config = dict(
    model='autoregressive pixel model',
    dataset='analogue clock faces',
    train_examples=195000,
    image_size=16,
    horizontal_flip=False,
    levels_per_channel=6,
    vocab_size=217,
    arch='transformer_decoder',
    width=320,
    layers=12,
    norm='layernorm',
    norm_position='pre',
    activation='gelu',
    mlp_ratio=4,
    head_dim=32,
    fused_qkv=False,
    bias='all',
    qk_norm=False,
    parallel_block=False,
    dropout=0.1,
    inner_norm=False,
    positions='learned',
    tie_embeddings=False,
    init='orthogonal',
    residual_init='none',
    optimizer='soap',
    beta2=0.999,
    lr=0.0021,
    beta1=0.9,
    shampoo_beta=0.95,
    eps=1e-08,
    precondition_frequency=50,
    max_precond_dim=512,
    one_sided=False,
    adamw_lr_other_params=0.002,
    steps=10600,
    batch_size=64,
    epochs=3.5,
    lr_schedule='cosine',
    final_lr_fraction=0.01,
    warmup_steps=2120,
    weight_decay=0.2,
    adamw_weight_decay_other_params=0,
)
Rows from block 5, named by matrix and row number. Rows with one number belong to one attention dimension. Each number is 128 + 32 x the weight over its row's rms, rounded and kept within 0 to 255. All counts start at 0. Numbers have three digits each. After the name is the row's rms in percent of the matrix's.
# q: attention query (model.blocks.5.attn.q.weight, 320x320), inputs 80-159
# k: attention key (model.blocks.5.attn.k.weight, 320x320), inputs 80-159
q.220 091:134166070070159170190105103100098116150151208100099123139079155153103197124151127118110091124126176113101148119154102123095115104130158120155122144120059124143117195136143158155154140156162097135105094090099118155126159083123119145157142117
k.220 096:051125097129181156153134143147156132094130193124124166166105098124148189105165103060105125122131130070144099118069154150089147149102150120196106136152170119136131135070083110217165153145119112106188081155174166143165142088070130095106116070
q.221 096:142092174146136169139081116136101148105125079154135183141110114133122072158121099094158155125195111152156105091103179163129085098156092127116120120160137172159137134072125158097138160193110112109098104044168107079130098144079106139113109142
k.221 088:175108157116096140175214135100135080119072195107084098096114095106112119095176125113188155146157099079098128164116174095121093112157104141162120096161109121142165156066084116168138101144180097130169137137132109119101070104165175173162145155
q.222 094:149133197154114124139095125139145154123106165083086083069106119105161162053112140195128106125060121077162153166054125090101095160093102167090109113115087122144083109151135111210106156152129153131134166111115108130092106201140085140099104139
k.222 092:185106053112185170144187183150158115144158083094099166118106163133100072157137130117108153129139149124134136163087121089151121174071150152183131167085163071144118157077125212111149129128127165148149126066090145135073132105143154157103141190
q.223 106:185109083175137159150150071151108186049138171020074133164154173164133121160108132103107111113114121147135167061176178139159038170104141080109163126114110101130106107194105110180101145029116141159121143111191119158069166061127064158104138147
k.223 096:180136128155121090193112097159133125145180164185063104149145132149066166130135165155184115084152098130073202134104130085121141159185092187139113136130112154117132127148073118126093131125105137151120141162132101181150145101132120085107097144
q.224 097:145103147089115147141064097135095122123111119139087159135125164085115124163182120139106195190117189084137075179151072140132155129154160157097150111166093089158125101104134121180204172178111089108122131111109079168148147100157168161113083163
k.224 101:161124119181158106121134146073141095174110092137116170117165134119166141083136140153089149117121168170145134112072105165093186106123204121110147102094162103118145078159071140148119162121096161127170128127112163156153157114073134150055119076
q.225 100:175138126121148090145125156127092090102144102050164133175159122159180071162082144118067119037120147135130135113109094166181153158132149204146158133113072059132143131153105162132134112140139125156108092150129154128114156147098088160121127101
k.225 103:161112135136171115111082121150085117145151059160104176169113095103217144097113147155157104124111111094163141126145150092140123130202050160172105145123046078139108142141152137154198162139115142137144152091111138163118202112096128079149085117
q.226 095:125120151142186169140128091136118100114147119099133136164172071091143131118156050077122052104202079101117118128130077167157154075122162103155124074092160131080186128095137150127100103148125183160135134117123107144098146124116089119081132166
k.226 102:086137124186146188080119121126125118121143096145137085141128113182117129130153146155119114123175124148094136142160131136152162084150198065152176093114114152133183120077133137141160148082151167138163104129109163154057111117194119103096178074
q.227 099:143110152186148086101133181173069123078175177086091188107127153092117161166149121084120131097073169089126104109178124119180170192155146128130171154124159092121061131185170113118139168086087099196120121173146097162159135109117149113125178123
k.227 103:072135097112126095117157078114132164159125102062183155152108136146100118083088145158131130138131165145187085090073083091170169128115059174104139117097138120085144172119152127135103176062088150110141142135089134122154144191091121096127056110
q.228 097:137138167168152126127111110079103076155170093131120120146165122126135141112141115129103192153121163062137160167115070078120178148136045149149129175107180123106167106140136140051158118089189129087165131095095124138126102160122133120099107168
k.228 109:125112144123159137141105080132135219104165089128156063116074139114146132090102136060140076162094112192148132112084107079111113126128145162153081110161145123117128105119154142187122081099124143154166145114113170092122178156117133139159134125
q.229 096:118119185148134099121151119137142106177166171157189101151158134168111107144188120134128092143141160157158068173122145082129132132144131084134096121100129129063104114089129110126107129116166084158047107151131152157132103115162177095126149113
k.229 104:151079182178104180186101123070146125176106179117131101119112145198107138160080153164120094179158208125073106069117141124179135128106148122104113134077134129056108187166127151115183120153119178156085132151067128179142090099148095112108139139
q.230 098:083067138117204055101056116176133107115108085132130131123093127138049107145094085163099102128103195123094043180094108128140132097058134145158128161067118153156105157130110100136145121112148110155116175094156077131138116099152140145127154140
k.230 097:113099133109166099086132073048170099164120203134061096196132139087105122159108115135111141066141155115104087130126148154148095154175141142096147140147120107110154112109203128116111066110126150158141144115153132124125146189157162132143178109
q.231 093:125092127143177068125115135070140116149149102123162095132146142160126114089104088111148164126151123178136068152136109125153143167061101129086167111146102125045134140095099143139048060159058123170128092088134081104174100083152129074183167189
k.231 093:135124107174119054118089101146091100146149094180102119148104168087152195173157084091115171183134187135135117189145094145158089120107187120128141144161139101104120124171137167172100111169106133120052139141161119105124081109169119136112147093
q.232 095:124153081146178103129095150142123125119126158196147139168146114130101146131134106140123159107124119108088153142136135193078164150113094161096146176122120166157107069136116130116097119126182142223157095111137126116107130016150138098170136051
k.232 104:093107156171146184153086109134149179127125161151083152085102069138095122145146141118126151146107085131127202082077142177187114147121181139111123182104153065116140153148088079105122158097169134151120110130103133117186100196164120219124116138
q.233 098:055075126081128090119089134108100105049171145108120167085127134110173131132092114152111204138139146096111185135197083151122132176144112122096100114139169111105154136146141146088110155126156129092136189111096195169133132113133101163119162135
k.233 101:118123101125120123124075134117175169137124108121122211160177137145169125167161145137148157106163174211164110119121059146145131126149120109159115067104161137094114131139126085085077072069074124142180132114108125205110176125166121150146135093
q.234 095:111129090148117151101165149163118169152149056111139108066174148130143151107149105151132148090131093106112194120123148134157153145149180100191146135122086147103125107072086125162121142121127127162137214131087171130153136132105177122108150138
k.234 096:136178115070113120079163178082196144145143172107099136048132193134152130121128120148124149128161085134140181154101088188064161111155150067115149135079070191137125122063168086127132116100142129154145174148092150158155122177115091122158098126
q.235 091:103112158168137144111169111169106200151123117125212139158100118152222144167160100136107109079152125118146183117173092119192176116114152108155172153128160074168090102131175122111093071128130137128134137152120078150068080112064147094111148149
k.235 094:099079140132109105098142093137102168145106086089157099130066138103135155057171079049089095131170145109139182124146118093190100107174135169143129182128140121180125132132123123142152103134129108113090087101149100082170110146142154114076140156
q.236 098:155098169212113126174134151107099166099175110197154134125080123099129103190076092140126129119180096126154158172088130192169143125134178155168120098156089202120063152128119090119155145126106128125085103114142145141121111141111109138108091091
k.236 100:132132163184098084128214124120119106140143081137103148123120116084116111122111165193155095119167032171157105091191098143100099126168138135110125077117130142151108060189115129103126106152098130118096112133176185189122143137101108151109066073
q.237 104:085116184094110144154194151095131097113149136103109160160179132090160168203130129197106126132146095184164159165059125069171091113179088171128139154150183118165144169181110111161123188129078156093127119088057111159106146124132134133115077112
k.237 100:108112122078136146126136089138107151087123123140100133103214125141182114197121148131139112132071111140125126118144116131120119108152121139113145163119135156190097176129130126165115189125109106093154142139103196208149163147121162173089116101
q.238 093:098140171089126125074108177089154058131124184124082122040122080108127112092140124136109120066144072121151108103122096130080084188139075101144148164102125148137128140133128111172149165118108125112126124104057166108127145097158104154132088136
k.238 104:155096127119101123113099140116075117108150168112170160107154100157149130092111126165191090144145131100138086150140147097095084132143150156111121124130181152163136102120127174125082172113149166159139107150095091104173119125108126110132132161
q.239 090:181062089131067150156071137129145125121137063136137175158160139107068117144159143130132135089174164136141143114145142170157129138118156129150121103150089124147116115142113103119126120097084120155124160202124187131124161134165077077117169124
k.239 105:163109085102096083076106135216147097131145092120123144141054075108145129150163117150087117067079116188126099087068119140133086106163129105164110109126087101108107131178188165148105098080140147152101112175074123107101151101173138130079121103
q.240 097:112090102117108137088110153062085179113084121135138079146059121123222166072177134122126143100143107097127214116176113198139179147154168155130157133089183162085165161159103107152198104138088170170133088148112107157173092098102099132150092074
k.240 098:139059144124169050138075144200077122065161104112159122130055124186100092098136118159116131128113142094086105161109107084150099181135149153170184158141147125155123097159110161082114098184073166115138095129147118167151059099118154066157117175
q.241 102:095084151085098106168150131113153183104146179161177132138117109140136161102111119134118066145127108155112141048062175098154117187125109140098163163126200157085139161084129131090138092160153131077104112126112160159097160156112188155169065196
k.241 109:120149099147140134199081098102097092126091128137088107175155160146140068093144125115129101170195112150133076097107190086162106173160152117106188078132099166149069135188128112141127063136160136080104160084098185185146131087120115131119079138
q.242 100:112140112080113116127146153135164173091126116138079112124131130161142106116116122083159218108062113174130129124113167089144118095100112084066123116122133089073164142106092148170169108169079143141156202130123133139183076109052086124090075060
k.242 103:109164144133101045106159088115137117114117074166136187102158137122110141096140138125104173169159113135161116145177100079094084135106194179112174129105172135111123139133153141124174089144197104143106163183146060103129151131103146160121158066
q.243 097:126114128161118080122146186107114117161099179134122132092139153109109155078117146108137200117110135145089106092131126192091171130105136118113145118101121168119160116191101133112161133111117143107137099108122134118147177102092096108107104092
k.243 097:150133149157095123140050131152209103104090134095133091141152163166086141128133148147105185130152186126123136124135119113136147196098140129124145151083126124136111084110089098063082103086122158152058159139134081177124152174123147109153106165
q.244 096:148178124131132159139142132089107173122109122127143080198130160135103096065175087079162059113139096089136083107140148131094117120094138149123171155111190155112142138089117096121114129097168136132135077111111094122089134116194103114124073170
k.244 099:121150113170164121130180121116124127118205165131129056129146144126148145102109110095152160135150106190118111132078141123159152091115124161185132070143164106096116120156104080126130183130142098062090047092129171100127155120119072061096138105
q.245 098:124150153176179075158146107103134106058121140176125167134109131161109089134078149086125086144104117139185129162171105135180096126139147147108193075137128129133129148057057137092116120139132147139146139124132105116104089175099121181138092103
k.245 106:108163197151172073107089177127150109100185170182094129147141148106125097124103169085159180180125120145124129184145134144073153129147141117116093109100123121050138134129133119142147034205101144114186110064116172169161138157142097141151096158
q.246 097:081096121156076118130077105157132116123086148081187116124083112115046098095152108120152119088128145099172104147136171198119069138076104095109103144073125111146124201126134136133093112129113118147128168138110201154091149115099092081156120085
k.246 102:104163175178151128181125167127129117124106138073081119094095111095145184098118072111097161069126188143123160155115121104091124134115185067101142061126085110094127129134093164156148107129113125130121103155197175141108188159148142168146162146
q.247 098:115110179121111094133073150138170173174069167118097139131105121120150150165124139155180103135104230099128169126124131135069181124148117209112155123108140129040123167119146146168133119153111169096144074143086129185094097072122113144194149121
k.247 100:110132141090160048185147142144098131186105163054174100133134151108138151093114143097125124125097102091167170152104167145132118203177138111121161157146160146142123176079112101133123090113161092097111136123152111171116092148163111177129200131
q.248 104:127146110118150139158142099103097131113174145161073071157177146123139134174117181150076132130154126071205161168121194143094170089084126072076098155050127154131115072099097119092113046156151123132121166177123111151116115168111107150104141128
k.248 107:179121193126155129173118165154092088120067073155117110139133088104107111175162152144150139135147093072110154117138091122127120146110162140101101135088160126109119085141101165142150125137095111104089140115173149080138182146112062126127081099
q.249 096:149140093138057171136108097113167124159145073081107149095094123190132174163083137107113128179172149181133130129096189112141137043115195154082177182167094139086147185108125088111091161185130134131164100148128147105122114156120098102135128128
k.249 102:111163106138145193131149147132156153159230116049108163133167169145106109174108089182097129129170102097163152115190139124047168084164054082102141143146131088082174116120151159134100145100146111086142133102154096090140155138154138170137109112
q.250 097:115050085092128127117121149047117073150132119188129130043127109113160152150147092067126142142083126179116092137105151163149178096122143106103158080102122186148112147223116086162088099140165092156172153113152116132127148153170082162130140045
k.250 103:122118186145151160101145161126147152083107118110129115063179093125108093149146139167152128107164091077137140154064088067244131158094153146139167139111130128151141149136148111151228124135112164140113160076169149101163092174142161051136098096
q.251 099:129094128112133126124106123122103088103147183108194143138163060106181171171111187094135116127126134146125181028159175166126154128099128132113076107154113083082144231199091081104103166140087178135145169109081087128131150162118106153146118140
k.251 105:122143077060167112156154083113120100076082164091169097119093084086106117099095135130173072148160150175104140112193113078186140146171201152144179117133115098138140124126130116114135105147129128175163130100091153079096140162087116087201123117
q.252 094:108115121092128093109099140105128109102122134099141130163132119120039156149136120108186158177133139147136152140135189106118157145193161119107087126141103119140158055114141163154139120123177083159168160152147170105141167079120186160127125116
k.252 101:135142127153125142110088160107102115121158127155071174113193083165057118135126113133100119092117131092169131124071096117086111118162078079192062079217100109200105116118151086107190063116202091164141102117135096102167134097147159123090130059
q.253 095:123120123179152137085137111108151101172144140127109135092109153109121115179162175070165094121053124134111110143142184187129152107153107118116113209144101125161129092159152147110091110106135085129175167142126148188148109191150100142179124120
k.253 100:136133091120145153133121143128167105106135132086169075141012162157104101122178143157132146117128121179106117078086200141129116089106102116162118129135089132137075191103073174155108124140092106132114182136150172106106175166148121150146093094
q.254 096:139100143103139095145087132236123148139116138095137188107099153110145068131133108088073165157139143110137150119097083120187181139136172091205135128125140114129151170098139176146098190130178167136086106140114145093148099081109163116130177182
k.254 102:123164153167147132100107147113108088078113075157145141168080131096049117096094101097111142115182125125161176126116127138145156142122075122142145159080142117126114132111142137129107123119087150128083092134137133102145125079134103110090117087
q.255 098:097103136100163128133154163073131120115117096170163061120094123137143106142094169113093141115112115099130072073134106138096106139108158156111109097166184177183142119109069135056127134057122147106129178175134188145094075176091165124170133051
k.255 103:073126103117123095106083210119089097073094138121109144136133148159127127117143139150155102125069084164160119165118070131071106120132153172116146107156152056161074140138137146101163116134106178138162133166157189144138131172106094121166149112
q.256 102:143118164157092124114110153134174151130125180152124132158139149091109136121136112157087156080145165140159078168143106121115129159124155151185111105105170163102101140105157152073116150092128125134211146186160122189105129139112134130046130150
k.256 107:132096112103115114119100140168158185122135060145108128157120125177132112140117123114057092147176132127132037137110121089175153102115126144112135188122157155136151077127066105084103119204136113148137134171106137137157172093086139081096160057
q.257 099:082122171114113133130159077083103113126133148140176131182081101077083141130148116125160084074099121077119101156134183179081093125145125156155148168163109118128096125167153084037126078147177119085120106155159125197101191113133152089121116086
k.257 108:119105092121084203163082089174172085131090128090114105163100125143131107148108130174094166116141179123137119090103130105076131171159078123124137105097170163122013135128133128085182095109144148168188114131133139153129121141145177136094118132
q.258 102:093091153069087092114178140151122117126192136132131064130143119095112133159139129147131175118126149101151181115084097120079143117112152180116199133133117133195097142141137167177182027213133142158156186138140137113147112122165188149171123155
k.258 103:110114130125123158156125159104129163142139064096141127136179093117130137164156160105112075160148120088192150132117149117139087154121088153074148159125112170126150076116101121143069133128113126119092105146118094088115111137162093168147106144
q.259 102:116102149115114176137121116141143107186043107152123109071073123112133133177104070112128133139151039172140062167120095104103135128137147077064053149114116093158131107080100083180091125105129122096177140129097098120130113065172122111069117120
k.259 116:148113125132118166126137153096120114042121163162059111177151121116126178184144115191130111111148108164135140134119153113165136087108149064172135043127118099108189147063121133150126154119066176133139129165105137143106158134244132099090215118
q.260 105:208149135161141097109051137114194128105121140125150077142137123092149095120118134073183100133107083192134156114093133093155113142092103176103141112131116082103159120131137156134130083142145086044159171148156082117173090110185073102140201145
k.260 111:165137120096123100116096084094172166090102171135147119157126113130110125124148172073105123170108161166083149164175087076104127129158184148117125102150152089125114136142176116159176080101188138136122123111134167113107095090121131172069144113
q.261 102:088133109123093168125125107171068173193121101174140070094111147086112077159090160227087104118167060149139180192142141128103096100148156082106129129130091100139093126136094152120111078164172139133116107085111169176097176094068154113134112139
k.261 103:156185147113093107120144180107108137140122121153097154096169131085103073174134132177110130129168113052131140153156129104125196071099121101102132154160149154170154141105093169063144057119139163174078122177126115144087148074148134170127123134
q.262 101:095185150128118135097155168137115116129114114140160126133067080077077147059168150157126136131123148149124105118117179114084086073152139145121093133148121141126140158132109159115091100174110105140127139118130128104119162115150094118097102097
k.262 109:140156119104117122098115112090078132141104107155087161149075108115167098180146166105134147090074176143151094161173070062128100069124166100139165150174165183117097085118099111106195087131136144166131151136147139149144234141109100154084084139
q.263 104:118123191162139088152091024138109163148112088189050117075105100120133119146120143103147128116155104106082127172142179144134101096117076104143138103093129140155169129147159165167186130147130141132109090142144100121061072125110139164173100149
k.263 103:137117132180193083157137159095139093141153170124079098118159118115111143179095167067099069143102104128125195181136141120101109106127081151133145164095120150106121136113171124124087105146159117131131135092136156146069055096076166163170128135
q.264 095:145140111176128142050153121146159167123094104073110170155162143134127066120166135145138175160136098090164155102110156119115098184172143053108148144132150117144074162112096106151119106113094107099056118144173147146152126109126180108077176178
k.264 104:135148131165131092138203100114173111164088102107125185187059108140152137089075131108122130175179111102140129092127125158174149170163127181150150156097139163111146155162139082107078102106128100116098120143129143116121147095076090098085132113
q.265 108:112166126146133129134082127143092187153124153170096100189098181183202128190115099176108176154142132122135123112142120148147113124141172087086158147129129087127154162103061085158164131064116154157160097093108107133095113199097144154153136124
k.265 117:145056165154163115140097154157112190211122126131140116123121180138128168124096090133154125147126069168158156129159151121144157137126153150139123068127130099068115116095047092149121086133073108126182136107064075094134072137123112148127110151
q.266 099:163181098165111115138066109107090065126135171108147110136122155160075150073119191108132128099144109109065111149077167131149029118114148127131112136102104134115177156155133105154077098073149083119094138148135149092131101152169117173142102158
k.266 100:149099102107105123138149146149126076106143144087105121131074113088150120103085175129146128146110119163114154141113161180100105119149154091031083123160056103107152127114144117120156148075120136115113159047075160122180139149133130143100130127
q.267 099:133110153134145073142144101036130108104117153146155058099178140143123154128130168156086126125109105141136147092111110130113108132112101109136156115154090140137110055164119092090133099170171148108144108139154110119065149107184127145092139155
k.267 107:133151070099110103167118053110095064126129060127131061066115137064109014129116118115068129101170178125085089126103174099127147107062125099225116157066140077162115104178127101125148168179063076163116100113110178161103130081180136175074090131
q.268 098:123125085119137174121145151138117144137138085077141131106165133143163088088114140200162102136092126091129118167173150102135219126148092137117134121182130138148075151072146152088157138210163014123151057093094101135108098146094148112092123083
k.268 101:101100136138120128129109120101096183144120158155117138149147098102171102147151096154111133141117108084141111146113120136154129153164141123166139142127161116189079203117117164159129112122167050115139140147162125143122164055104102154091083180
q.269 104:161097058153100121170103174148140125209087109102143174095102122155102092137108166129136121160177167161097128128155105139123178091112126167202127134097060111142107071149161100152123150153090137116132150104135165105110076151134125104107191114
k.269 113:150110089063145103167130178151105130100085039124158101131111120134069161137129154112143060153126161108167094131091130101144139197113097146155179100170115110130134132138180170150156166123059165179118173103143144130158105150160086047133094129
q.270 107:159101139127111103136150100164133073152148112052099153083115137144105062128091095151101146153130144139121134085082091128085155164112156104101099064049099130159182097104086121061174084137090138222098135152068125130057126152134104118115098074
k.270 109:099166206131174103157150147176121138112153157089105165101160152129165090131126138109165109172108117074124145068118091187062221165101167072121106142163082120136178151087117123118060147110062128134138136087122137083195186100105134168123116094
q.271 095:115114166070134095117111185158131122179138042167114156099169121144125116121139118100102127163175096137104103086066152131135115109150087161176135156181132191088155142130106124133131098147136131163150054132042108140125076069142130125119142118
k.271 109:085202122140191155158083204107144125088179130147040129106144121133166066134181132116075138176156082113127173139099116170108142083167106148128137101141149151132130116151071095147094127131135156145113130108098114181217100046181089167127129157
q.272 096:123062115192100130152119110106152146123107115092104141131093126134129155135125060146170147140103150145157180101122146113130180143119043105135183100145144152158084078157156156158128146148155083123150084154105178160129116140163122097081177142
k.272 102:143096111162167106164133033084082144121097114069151105093107112151128094106140083140114153041114119104066087126124113059081143116121133129171124142070172081111133144102124144142129109143156142136123112124128135154202120192148159139142079139
q.273 097:144095100061114119123117177172090108153168108132087080087112136209158178174167095119170027200097131171127097098152090155144132124092150137142126151087186125080136143141112106072128122122120093081058114066158139159135097093148121144161137184
k.273 102:127085109112125165191157134089121142130164174099128124175125129128161147110138067109135131136118125129070134129163159155117046139103126161106154107138183085091165110109117122158116154149090168117140115089175110099164113097117028158160135140
q.274 097:102120080152185121174138142126098113110100103177137146114082138169146134145107195137111050080110109119145178108206123159139127172169171171083130145080159100149121145105201091135134148084166094183129114167112126146116144135064153125145148151
k.274 105:118072142136114138132116122222148106161132094128115129190070125126129144181154105101106094099125100176144129100156099166161180100184108127087125107150167116146150176125154142061093151133149142112098099124111097185097186091087111094077129125
q.275 106:109131135145118103124122168113128241156140079136134119077161086158155147187177165113078123186114175106167132160178164121128088133122132158114105084059136160155094097095156136077106070136128188102059126111155108119112159098101108120104187148
k.275 114:075095129100142109215110099174092128122068127139073120112133137142160100151174076156130166165199131043094107101133140108175105123110125108116132135163130128094161037121154106087124131156147150085087135098174128100057154089152107138163150070
q.276 102:120150153105140154087119100071100161132112119087123109156091157105122071131169118102155155089098094123170143194144127109112117136137108122131117175160150075114121129180102130102189113052208148070185122108076112110149154150105110128088116157
k.276 116:135132119148119167132127140133043167180116102209150175089088172104152097189112148121169195117100130137153109100131139153128109123119133065117125163130132095116092150125092125122096101171173154089132100106095134173125212137123132123116186087
q.277 103:167108154086159123190113085162154101149093115127164151089143103093140130135146164162121129140112165143111126147119126088102108153078147127101080128121146127174136063135107182096181127108162136113107097151074123160136128099171147143149106116
k.277 103:100119151135102147202144050106136088124146060162095136144088137159133092178146117111142121171093083130036143103101128136177093065121073130137162146145158140134089107137066134128110144128115131113127166155108091145143149097133125199138102095
q.278 098:085154088118150159161134138143099149101143182143093156111156182110136122098074137158160180125114186183145096131185067129126140096115163085103157086113150151084150153155127127178114131178181200167095079168127089138144160113119114079135052133
k.278 107:134118153138126182148198126135143123137094160131140115100137140146094079137159081125200194132120195198103148107164133137146149137106189117125158141090127107110123069129121140084101158136103179115060166111097143126097168090146121129135108084
q.279 106:140161087179152138122104148117138148136151121157119113167155169137122130115122124157064208094156126164177103169137117141147144144186121084167095101133161096093109149173183102123148184107182149086163122105141121170129121159109082207116050191
k.279 111:195101121160133140070161123137118171134158145130103136156117114076163137151061102088118130107087143190136139133160131147165106112124143153132134113121149094146106154186112117100153117163121150108162143120090149112154118118068091129100077124
q.280 112:128130085134123113093114088157151128162161101113157113130163137085118109105142167147075127093131125125069061162154140135140039119138118093180176105137101078126102164127135059143129126076139107162158111096153025099120084161115084086094134096
k.280 113:128060168108106133131156125160125139103065103079148141057065190132074089190135173121159128143140168135101058129119102161153152097118111125102133118092088118188126126076102127122140098123124117140152147091158152032160165121131114119146134138
q.281 121:082113149100147115126105118160132049115096162142115186172112132129143130153116143161133102087155120140083079126128086127215100142110124196157118118120123093163144139140163159117128103150149149122187077106085130136127095138079100111134147161
k.281 120:114108113141145141123143094116129077124101125107143161116142120081095134105168096067076140092106163108152106160100064139171097181100078140207127034118148131176119107076136153127153105161187197125198110163111130134099087116103163120142134163
q.282 104:117152126145165104153069187163093133105112118122153125167143149167159148109180117163045159128094150145062144076086119131152127110099073057165138135134110108113133111157130149162139132145104165130129124114114087134167146149089138060108095102
k.282 107:107096183162094142181118132143101139101131136090129130098083204112098111103167169207101105065137115093068184146116187123099163173119144137100119120103116150212106092154071132117164167132107083092113151115135197139155164126139150095105106127
q.283 106:125110126129170096132166159123087127079091082145100165090115112110104128131140086113136163134112088115111150110195131123140159110121171117120119113110114079152134172118145112123089087177145137099143098194080151109152121161145116096137099107
k.283 108:153134139134171114143175094129128042060149110197129098155104116099094097178149154132099179124131115059120183122109120140152140128123111055103182067109124180092114133121119155107150093110091171106120161075126149150146124140184107131081109064
q.284 097:189162117129177174173112174111147134109123091147179118125090146126157135137117114135123133128108096140153120201162142171108095128104165142079141132108135138127161101162146079115114078158134137144130089146156152158141138119158137144129070139
k.284 107:099162124154133182177148102100185107160078167181152131150172117092071097166174055118153118116103090121167124190097150151143164122126112166129137131122163116103165117176098089155144154159139099122172108099126158133087113129139141164058146082
q.285 105:133194107146147068129129072091084153171154175108117172159069063101157075092099147081158124089143154127179133071130115122179128075146144114125147143102077131099107129096153103125109132118166120203053154142150111135110148172205098087123135120
k.285 108:150185182121086096166095104099071113177128130144141129120194138139150115114061138133168111164120145089142135103187137116129144080147150158109180157114108117124161133158122165117189089143056146171159149111093116176122119160183138104106152168
q.286 098:152044148111199129101129149121142180163108078189133164101135125208112142097139117152125135097108148151130110100113109107097059128149150149103102132089110134075132139098107095152116060084202096158171152117147132191188191076155106126170160127
k.286 110:104109190081081114086167113126108149184152178129110112136078112119106113150121092104093143167109142185152084143175149117094187088084123186089125188117075180157121154060107129132115045069154173193096099179167106153218146106132134117105121122
q.287 098:134102117138173130113132123150176104121169125172163122089129113163150140135162137137172143193158128109108163140123109143167105171142152134099067100151076149140166123170141110174116076131123110147123148142147093084144104167111110153137112133
k.287 109:136068128081145139112175109143113118096168122174207127175088048154123164120151132155112172132154106123123157170139209152165136089165161127116096110198077134086160141141120116164148144126081127138086133093187155084117082172131082139072138096
q.288 095:125134067158101151148119132110084119109109120153107130133144132131145150098144084142087125143113125109126087127086139104092134138144123108177113168125142076093157129124122107134163123154101131155144129133132143107158154090147163116102102099
k.288 096:083119151206105163127081137097104098159071113138139189152146149126118137105151071110074097193131075135086118091183148145143081157170093141125177148174176119131122161163113110141140114168223082059079125131117112181192138201141103107103153164
q.289 098:115143155075086188107082175134113124050156128080172136106120184148124148184139121140087166187161144114168174149129055142081102084083134134114090080121156133159189161162096197144170109105088094114095107134127154121134120137104116085059115148
k.289 093:153135087172149141136067082097091086154170143113130170123126195173110150135156140058129126154151094151120107107088086134163149166104148156147125156102097066140159183111135200133083085111179114050131055140103100091123148141114095059148075165
q.290 100:110090073119115065132110133107089120036124164138129103100132107076070126095125123133170116091101166140151062148133134120141141107131153065133178118139132126044078162164094140218103124142119093145077168148145141131147064169100106099161125128
k.290 094:129165106132143139158140113093101183148094076072080182170128050112082181122088155184083100148169128126142127097154087176151145102085118147168119197140129137159155105097124183089187122135127111152112143145142162105143081177156100149102114130
q.291 098:127108134156176106143102062192146166111098153123167091050129158146160128126086105076150101179186160141102136101124086139147107137149117135098154137118150119117178151137090166187147118121168125161070207076087109152170093149114133098050178149
k.291 101:128106120075107110166114106153085125146145137128112104107074178179128135136113176161171117167108095181204174097094139183124108097164076136179083091138036133146104125060119157107107095116073172061154147146126104153144146131122127174136072140
q.292 100:130118145190151137214132180146173178130113125117155100109142102194127067083082140144096120146103108163100154116131117132119176119079173140127150174125135124128142103107143101150107124152138154129140113167178074141162145153169092103176096104
k.292 096:120104109121097101106055157138145139086135109155153113116100066077137124137069139179111106111105092151132094121135159045087138127133133074149143122089097144092161126175131143119114173180091101090114103156116134091159125114122110127145125106
q.293 101:185136138106127149118153170088068115192103111139065115130096146119165066083125137104129186069117129125122164071107157172149137113121088173123165225126124109153127120149109130149090100098191163119158104123134099135139146101098171088153072100
k.293 105:110110221143122125097096163099113148171076126174189129125145094123099092172104146106170088116124097135134080206149122165134085079156071144162131143075146135126158132178114121141164174126104120154132150103156188148107083148105184163084119145
q.294 096:212087106144176102097163079142109101142141102145123119104146105152130140115093078094119184117116169152112179134100163097115079156166163177112154151070136125153147139182180163133159195166130160216134169120084106118062113151153126137142091094
k.294 094:125111102107173182087144110141117101114144149100117181138136104184108115083130146159103160082137114135099116163110103181083118125179124143123155164143185128162106148115101115112162093104087097157136149083080176054129104131117132105172113149
q.295 095:076147153087127149129131178136123119057105079141105167112084134080111165137129148120150129167101127149096123139116140137159154140144176095115159147118158128130121157165118121168134111156156116124163201145108130137100118145133142137115155128
k.295 090:196100178120113139118150148102163125109121180093103154160096105075159120101135066172087087061200163196125167120103106158097126132103134090105103076117141134145137143123137160142139094108041131169133067191148101118062109099139147127116130105
q.296 094:154074097168171126081117151098131109119154147157143145167087118148086160152103207228120078157126072129166137098112122133169165175138103128171191166065112122125196117102109082142132104109104149119148141136163068053138073096134089139157150103
k.296 097:141177099147137047154177094128153086111072145113083142176117094106171073120146124089133163187132105153188105090122122089145132185154099183078114083169118164112163176099170137074127134127099107168119106185063080149177146124093131184133074131
q.297 092:107180077160140090148067143113096099080118099160148140158145175152159136127114097124173119128156099140154092155144130139108183110122143144093111152091080097137167155107078106125119148143080060170105122110127132139113122101188181121168176141
k.297 089:172128140189142103140098077132142162123152088140128136122109143107116139126090056170094147139097119141192042091125118085159162135156093104148106102167118143097178143152119119123153126106135108147133107134121182153086145181111087094114118145